From a checkpoint of a small self-supervised image encoder: 32-pixel images, trained on small renderings of single solids in any pose.
Rows from block 10, named by matrix and row number. Rows with one number belong to one channel. Each number is 128 + 24 x the weight over its row's rms, rounded and kept within 0 to 255. All counts start at 0. Numbers have three digits each. After the name is the row's rms in percent of the matrix's.
# convs0: first 3x3 conv (model.blocks.10.convs.0.weight, 192x192x3x3), inputs 56-83, a 3x3 kernel for each
# convs1: second 3x3 conv (model.blocks.10.convs.1.weight, 192x192x3x3, transposed), outputs 56-83, a 3x3 kernel for each
convs0.61 094:116160169141156112152112112128169100145150091160160139131122121113161140132097118150148119138145140155131108158134110128130121138117084126100112126178141145129140162147163113131114121102127120109128130114118119154124107123140137106119123122172115126111102136117099183089120178115119087084141093142139097121124176120119132139153149127088156118129148116159152140146175126123158154145149154123118121137133130139109155102107148111112125174095143132105115109152156141117104171164111136083088128139145097106101103170139128082137077095147147089153120112167120100117119126127136090095132142133122185097113157145126156083184118131157136108140119115127080135115121133125095115127078158106114120113111101130120123108149129070103119156142156136116116117150118114147149
convs0.62 093:090113116093056130169127145115156151114146085148158148135133135160139144154153172148132097113119089125134131106150138131124127113148125127131129157148143116098133124116141124134109156156117126138150099127105110177134094133082093193157192167145178157210110115113126146133119110137206148072114163180170129083135095131111123163136134109100115128105119078101136137162155143129100067123115136137118164127115096125135137110138127134145132111130146138147127125120145139175133131127083115102142143111141119144136121119137087066101102171114082135092094114095099122121133144118145127151102137158086110156161150108121093099118121158109095110082153148123189172155084121098131132149117110123103176115105143115098145164121137109148125115164122098113156175176211138117146
convs0.63 098:130110108148114131102140117102155128147147103114116132137101142162151119117132104114099119161109058093136128142088139134081103101131159132096142099117167138139164110171092182220077113110086107105145087081118137099125067177125073144118137120141115110156052092121160164121177117155101095142124117127164135111119090057151110146119123100172137119127101120124160106152148117116122107118132152120142126141125115133139106127094118128097117101152125105137171121139093142150119109158130157130130098141113110152127115141134123154110158178092118175129159164099170137127130128107068129141118147157108117113113130130107135118104169125133168193096190107124160118091150144117151173115126099123139090118120127104119127125146124158133124103134111126130122108101119102109085
convs0.64 096:146089102164146091081193146153100114187126098109140125119119156118106129161121104153110177105149095147166135157131144120126133139123125126126104124164135113170128111118160114150102115147135111128118169145118100135141150123151152103110138146100125119106150111132124145119149112138131101140106100116113156109156152090113148132152137116131178124143128131142153174132125109134171127097137174131098141163117136131151133091131148133121125115127145157131121133094118156153117094172125133126152124141088167182115136157152124121148185137157089104110102122102079122126177122139101131136129135127108128148141122166131138095139101094156133127143154082151119102147146149122166150122099088104098084147116122115096110120143106147128106103144136116139120098135113142116093
convs0.65 092:143132115172101146146152135126126113124156148124122150125174111165150156101160131108096126071102104145112162122130093135143087154134094124136147153151131148141113125099156066113154133142154114127115110104130143105148122142143094107131143122151119102142166132121123116118132114122112136181144093145083094123103049142122121140113126135159133112142106139107130100115116101139126119120078151134117104137127109135144124196114120123155135109103165086132174123129150161130124121072076107083105157148118134148143099158092132132134118130143115154108131158094179142118144141135126099152104156123121101094117098140162130109167170166118094061139149182129196117123114145164134116132100146139133124106113115135124112105167123088163087107115115124147113099176157137091075
convs0.66 085:134111139132138085115092119112111101149128126155139100124141160131097108168113150116140099158178121124144120088119147142112096118099108137158164120115138090139133135147135117152121145127140173130135141107148125134129129145113133122148106161197119131128120101114141138136129088098115160183172138134124112134176144101162138131140155097143151090137142111118130122087147132117129095145101131119124113126137094124131126130146149108139136131108116167105132127175137146129095137134146119132143114101101125157098131141138124091114122093116094127117100126171131111113075102101121104087102145125078083135158128147133129128104086140134097114117121129111118156116113182112104115088111105135125136125121099149133103121119089096156127157137131125126152090155085125094162
convs0.67 082:135136140092118095076103084120153133145144159113124117114100093103135130121137146141136144126126115174152182139125143148170156087138157118141136120098141101114089105127132125135128115117130133142161123095098126108123139147158105089101102091082157108151120098054161138136123121090105111139124086143139205151093127098089152107115127151138155168127113138102125116164140061130142138146118139121143120153142179136146103124137112168143125142170100128156162126120149164141126103111084157111095109146117118107155147108087132130149110115121110151131073137097083134136145094099134142134144133093138102096121113118109133120136119114118134118101129157180162155148156158132142100133158134135127136114160116126126105136192171118123123101091145122149177124171155072094090
convs0.68 113:133102125093163099102123086149118119159133107154093113146146105130131124121120146141159144132161093102141124140149099120115136109108101125119170110131116138138112116113105124116164137118162101136131143149110137137149140111130113141130145136143142147084112160122107128124153132115129124145157138084122125107143152092105104127135119122110119108121108147098146150110114145146128111135164122127078154142120127117100130139144134119133158159098088110106121098183096097129127145119190119100105116161115105188150129125149131114102114130159109147117122099104103163118115148154128138127134063154136121119140085120141123136137113111145123159099161114136142119122114121129151098112121130149139113091110171095119133102115206135119110174161130152125120101110166180076109
convs0.69 085:107114126128137109079113135114135115170160133103136143140122140122157130127114121156182123107113100108094115119107101116108147130169136155153147152136132105134115153144127128132123107107098111090113123114116121144132159115156196150137194118123142117132150094143168149171077143106150091157118124092144115147107117132098112124127175151157176190083113110120145149112120134090123102130159156124099134145095145091088097127120140093097145103163149155167109140114102123119134094140125123167123127131146168128135132101129140139118137117082130101076146119142158135117095157129125112098126110089080137127158140134139123101122106098137144133112105119180123107117092131128113171080198127132100133101143108179175133094161132093147100163132109137125111084105128112107110
convs0.70 093:148114138132123150093114147089099146119124153144129130134171103116095160135131151144139145139144163092133069120158162111111137089102105150111121119102135119133159092154106093132109158128149166123116130117098141143128125147164112148147114112163128089140122117102130150159118124114109127109141072168170121112117151127123137138136143177111130158122152136086117157078084144112104098113109164155135116128128115090131132119116127139135132145136111133103152085172118151104123096140147094135144140155119110136168096146098180143118092158092129121109116127106156125092105161152071121110089124135131121140151108119109154133119091105114124130088130091134157104154122112085139092131102150126143113120099086149178137155116130112120167109166094137102147080186087131097097
convs0.71 097:088164166138150131126180157119120129140161105146113133153111172157118091078167159130126110092159121118143096129096137102121124160124146110132126128153113115122103164113113108153110164116150102166146145129140126161105063147126175106156066154114171142078123114168150109111137111136088072107111136140119136132141104140169133093161129152161139129091129134131117131131137094133129132165106160107162102140126129138110128113085163106148139164118137144106089110154091099126141129128114113110082092171113137120140158141131147110123128166158118123112137148153096152100177158089166138120137116118123099145144146177131118116115137109134091143099137179133114130159116152057162130137112132120136109126129144122114144157122131105084107108153109127105128129136124133131104
convs0.72 111:184116113104089143082140117087132126140096133127138117159131079131134072125152169100134181156132084102111120170115122130148139109130141146137084129126101095139147189122133121120149131135127116154065116176136081134189154153158125108207072153136142119114153103124139136148123160105115084157127162138116126116138097141136128144154158104086141138120128116147108141098117185150159141138160157152142143120116167172141105135137094151146142118109156121155136156109127143120116078103146125100141149177147100141158122099172160107132173080120111089145146119107128115114110110126092146083107118156174133114128172117132136086121109162148119104095175137130089129122157188173083083138151131152150121139118091165121137150091144105128085115131139100119074122116146121068150
convs0.73 110:114157128154054148132106118124120131082120131125134112121090104152148193145112155094132120067170132128128109135144143104138146101105109157138151122171144096118129113104111113110117137148135110156160136181172065090101144106132130106090133129069132120134147130138152158122144142124139137132152089146153172123073137092145137110116122147085115139129084094095125094138132141097136079143125142125112138113127089122150149106120125140118139123114135114126130150147138157118119107125134120111120151070155122123154088139127192087122208149084183091080187110118179147134077090100109139093142096155122140083125119165115140156139142094113115126094109143107115100105093108118140146101118104114114121117146116162125108152113085171163153130130121131099128128141097113160116
convs1.61 096:111149101138113142161105140127144099116172109152138088138150110118135166131141123153193140120110157150154158148166095114114130125085140126121128110123115144145112105100119139139115153120123133175132123143135122170137098158151135159143139072140142125121089173149155147157114158129115126136167095104080150112128115148150156163122093124148158144157108153120113157102110107162157112117104112130095135110164137113110115125154111150135143131139147080147180082131112165128126124106135090135088139121143160122151106080120104168058135120198128181198152163136146132147120146113160082105100102133139111105133117129127112113107117130129143129108111131146100111137174126136148136151185134160149123156151120087120123151141132119124190129099148105141149162079109104091136
convs1.62 091:136098157170190128174161143115150078113141107117153158110165108135108094158120151134159154152144089126096064124135124105164123108131144113126122116100130119133173144150121144133121136121090129085139130113094125102102111057125130100162196173152110098109175089136086116124102137130158104095076157131145123108142154109140099122142165100092135125128141141139102092134079126153149175142137112078138120146102143081086149105079114132105118122134153131111148093131136130138121132171148095133155101100134142133140161125118104084080134118086157148128141133145114125126123101146099153196123107151120140132134147163138121128141115127161149151213161140102110110092090126115106132092143142142173108112143109139146123199137121145148119077128110105154133103114086144137170
convs1.63 096:128118130180159097137107122134119088105125107132106109143121129142141126144173112141125118172174120132182181137120149153189136163155136119135119139168133125124138106172130180176176120138145155094132131108123094087076127121078163097153113095110117119122103112132075134141119126174132163125112120108104132144121127114078101111138182173150133117137153176101123133121108108143146153119116107122093123148089117123146141107156152120174122141152137104141120100140143120143103104119142165111097149106124157106132112121152118128159143123139092172152129136145159183167111141153096141121117152107106111178135176134118143130113128156126102117140129199069127162143124131118117088158155104112096100172126128153124119083132140113162144121114113136172151138112072114124103
convs1.64 096:141127161126156175111126094125066131104091122119106116161156122172152140136139096120111084109149101097145134135119181123093111113094059141149178145190127126104150100129124118081108128119137130147146133146118129101162183140127121152105133121126133157122106089089130086134111149164130108114126113124094090167144138153141137123114148113132107141124142139113140147117104121139111129118145131133182115151141160129175165141159129094085155145115080126117127181156131155137126122106148104121108130126101136127127134177153148125147139139094143182167128144159101109113157133105131138156161168155153129103110112122164147106145166152134144139144122140127120095120126101090144133104134158142132074113127097118141107096139165141201111125120140143146140123182202139128121
convs1.65 089:106157125058163135130119129092126119155134143135112116120142121120148136117088124109127111126132166134193170119129101140118101115106116156156127121107092105159192083159135166159158143180113116086130101075086147134134108131132130123142123145133113148113066101115174158137152182147084124105112141120134096132097132102128089135108120078161148126114145087144134145099114134126114132130143116108171167116120127121114116080143137099126134127156139086119138096114139095146159113182170147153089123086106156133149112131119167144168147105163167138125117159121162177176167157137146124153132089107089108101095089114149101138142105168127130136102167180132141108134130136119059123162126106174089114113124115118183110140153122143066115153120141121155104131123131144142120
convs1.66 087:126077131126104106114163157153097111099149105155172158086122109121120150113136111150154122136094143144137144141125115142162152140170140118144121137143114093132125116145123136144108126132092131108068134172130110103122109096178147110119108167120112166103100134131191129124095108129113085134117186117104113065125115143109147145118138133139137160140178173161107100136119126154102149152114148111140110137110158123132169144107120140144114079080141099125130120150184090135134123135123134139159117150167132124143129137153134126131156157154129151167157114132116148116120159149115152131134154151142157147103120141152127113120137143110122118132159150109138119103083104140153120084190150130128130127137159147117115167134114090143160129151164102137115126116135103129141
convs1.67 084:101046106136100101140111159140120138123120112126145122119132140104109118155132145134144092144129128103155119134113142153156138091132150127092121093147118160119176136108120116124122093090123115105108140152105084147122125113112147117125110110107129152134124105177162161102137159136127132131181156113122096101165161129132095109168164125129154098131148140133122140089093081137118124109097107138074115101135124106120120135124110142108113088132145129144145091107133170153117153147142108090136144164114135154166140125150112126141143132143158149155121115101118085116109082131137150085154151110133091117138096111155149125128176122132167125105090129133112123117069123127106109092084106126122168105090123111116147121137164102113146096083137152101131142161149100127134
convs1.68 105:167148143112118168109171113115090114138129134101151156098142160126149122102107135107138107132186123115152126123103113122130136132136121138183105106152166118137140158139158114158168157154119124146116136134125124123113136126102170075158104140139103162134112155141160114087165172120077127096146146111156128144127164121139126131098122116120122140130131125094130163083122135150118105126155158159177133119105102095128120146150117098125101111092125077133120094120125117157113091127128147124131132095112112115131158150124108132111102106110150113116120111117138049140095155107119121151137180110073093117102085143081110122146144126150158104116087125101124094062148149091125123085124126125120156124122126171126129145088079125105146149138111190182088135100129134107139
convs1.69 091:092126085109143123086127156107084082174106129111165133139140086106129095118134101152180136089108117139097141122090167149138162161119152129114107108127102139123134158086108133114152121130115143152063128153119117137140145090039143141099093119164124132114072137130119142130151159122145169095119126161116143120129137120128143124117131166074126071095130106143111154131123157139090153131116113109128160130161156144132138137155101151124103218122140226163104140156132115152098124178124155150093152125137137153129090126126143177100106151142120117157152112093112147172090112147137086177142131182122147136149181180151182103138121126142164105118139143131128126123055156130140137115123114129164092117124170149147169115157124158113092107177139122159183122117122139144129
convs1.70 096:095140130120081100136110130133141120127147111159100119058141165115129075150093140130092136110152076148117147132128171146118152090129131136133131120110131123138111137144101132136123139100178114088137126158066131119125153151127114112127096124141090101170131159131100072171068188073159162120097152149071124127079086139154101100104181162088121145161152153139141143141154160122128148112130157140088149110156121098127163131102096144107165079168147094095125121162120103106147114120157099123108140116133126146106112161159128094116143110146148092067101136104145119119142142096135083117089121112156096117128138148118159119136127123132116099125083147105136150045166137152112124137124117095151093134139149141136151131066160093145108154104142126108088129082142103165137
convs1.71 099:129123136109161118106096135101102160122145143126139135096145128110179094094096124129110132112122119121108164132129164119130125116119099170098160119117160102133156103154143138080145119134116133117146138147078133108136088138192129128112131143129138128082099120147166147106100105141108136101135110118180130124152158110146123145133112125097145138111064145135129123123076143141130061150128115154072145128115109105119158122118131119089150100137145150145131097125146146124146122148157078140133117116097157171128085135123136104149109102123155119126129091108123136101091121152102166100080100131131107095123114136157155116117119166124167135079114131110126080104112114125135173095163101149120139142132136147161161167141139122148143102121123154129084082110135147125184
convs1.72 116:116097137149166118092180154116140119144146160150123118109128116190137114119155112135125145132129126118147145121112151155118111168141146104139136126146113153144082105123158134175105148133120055139218155098082200141125120152156092142129126083110132112128159143110144105103113122129093136122153093126105099147172140123139149056132137135164106153105134118139121111108136119095113078097139127105119148179154119133135098154100098120114119132102154130112095108128093162133165159167182134144094121146161109109139140102104123182200139144103122146079116149112128124143109148134096075130127173139150139135133161108163135087142090129124103128129094143119155125142125091145110086105131127125154148132084155110093111063139176152130132151143119119156132139152163146195129
convs1.73 110:111135163113147152157155114115124175153123123148185107109091129093096117147154113148127132166114117141137155117128118120116134119099116116131108147102126128098112096138124140139109137135140145120116180176043175152090125119119080105114146099132169086107120106107177130133082175103150126132158114114179102100119114132139128096149148157129135104129125127143117129126118133132092137144123127119160140123122126126113085133124118133125121112165137124138115165186109131142120116128127136125128112136122148138110136173172167138156179088090143106125107129173102113078074137175127138154166127138156136102136113115139153124121128064123086125104113113148127108168136180097116105128171126124123135150131153133117107107108095157195064147176070099143157075106127073090117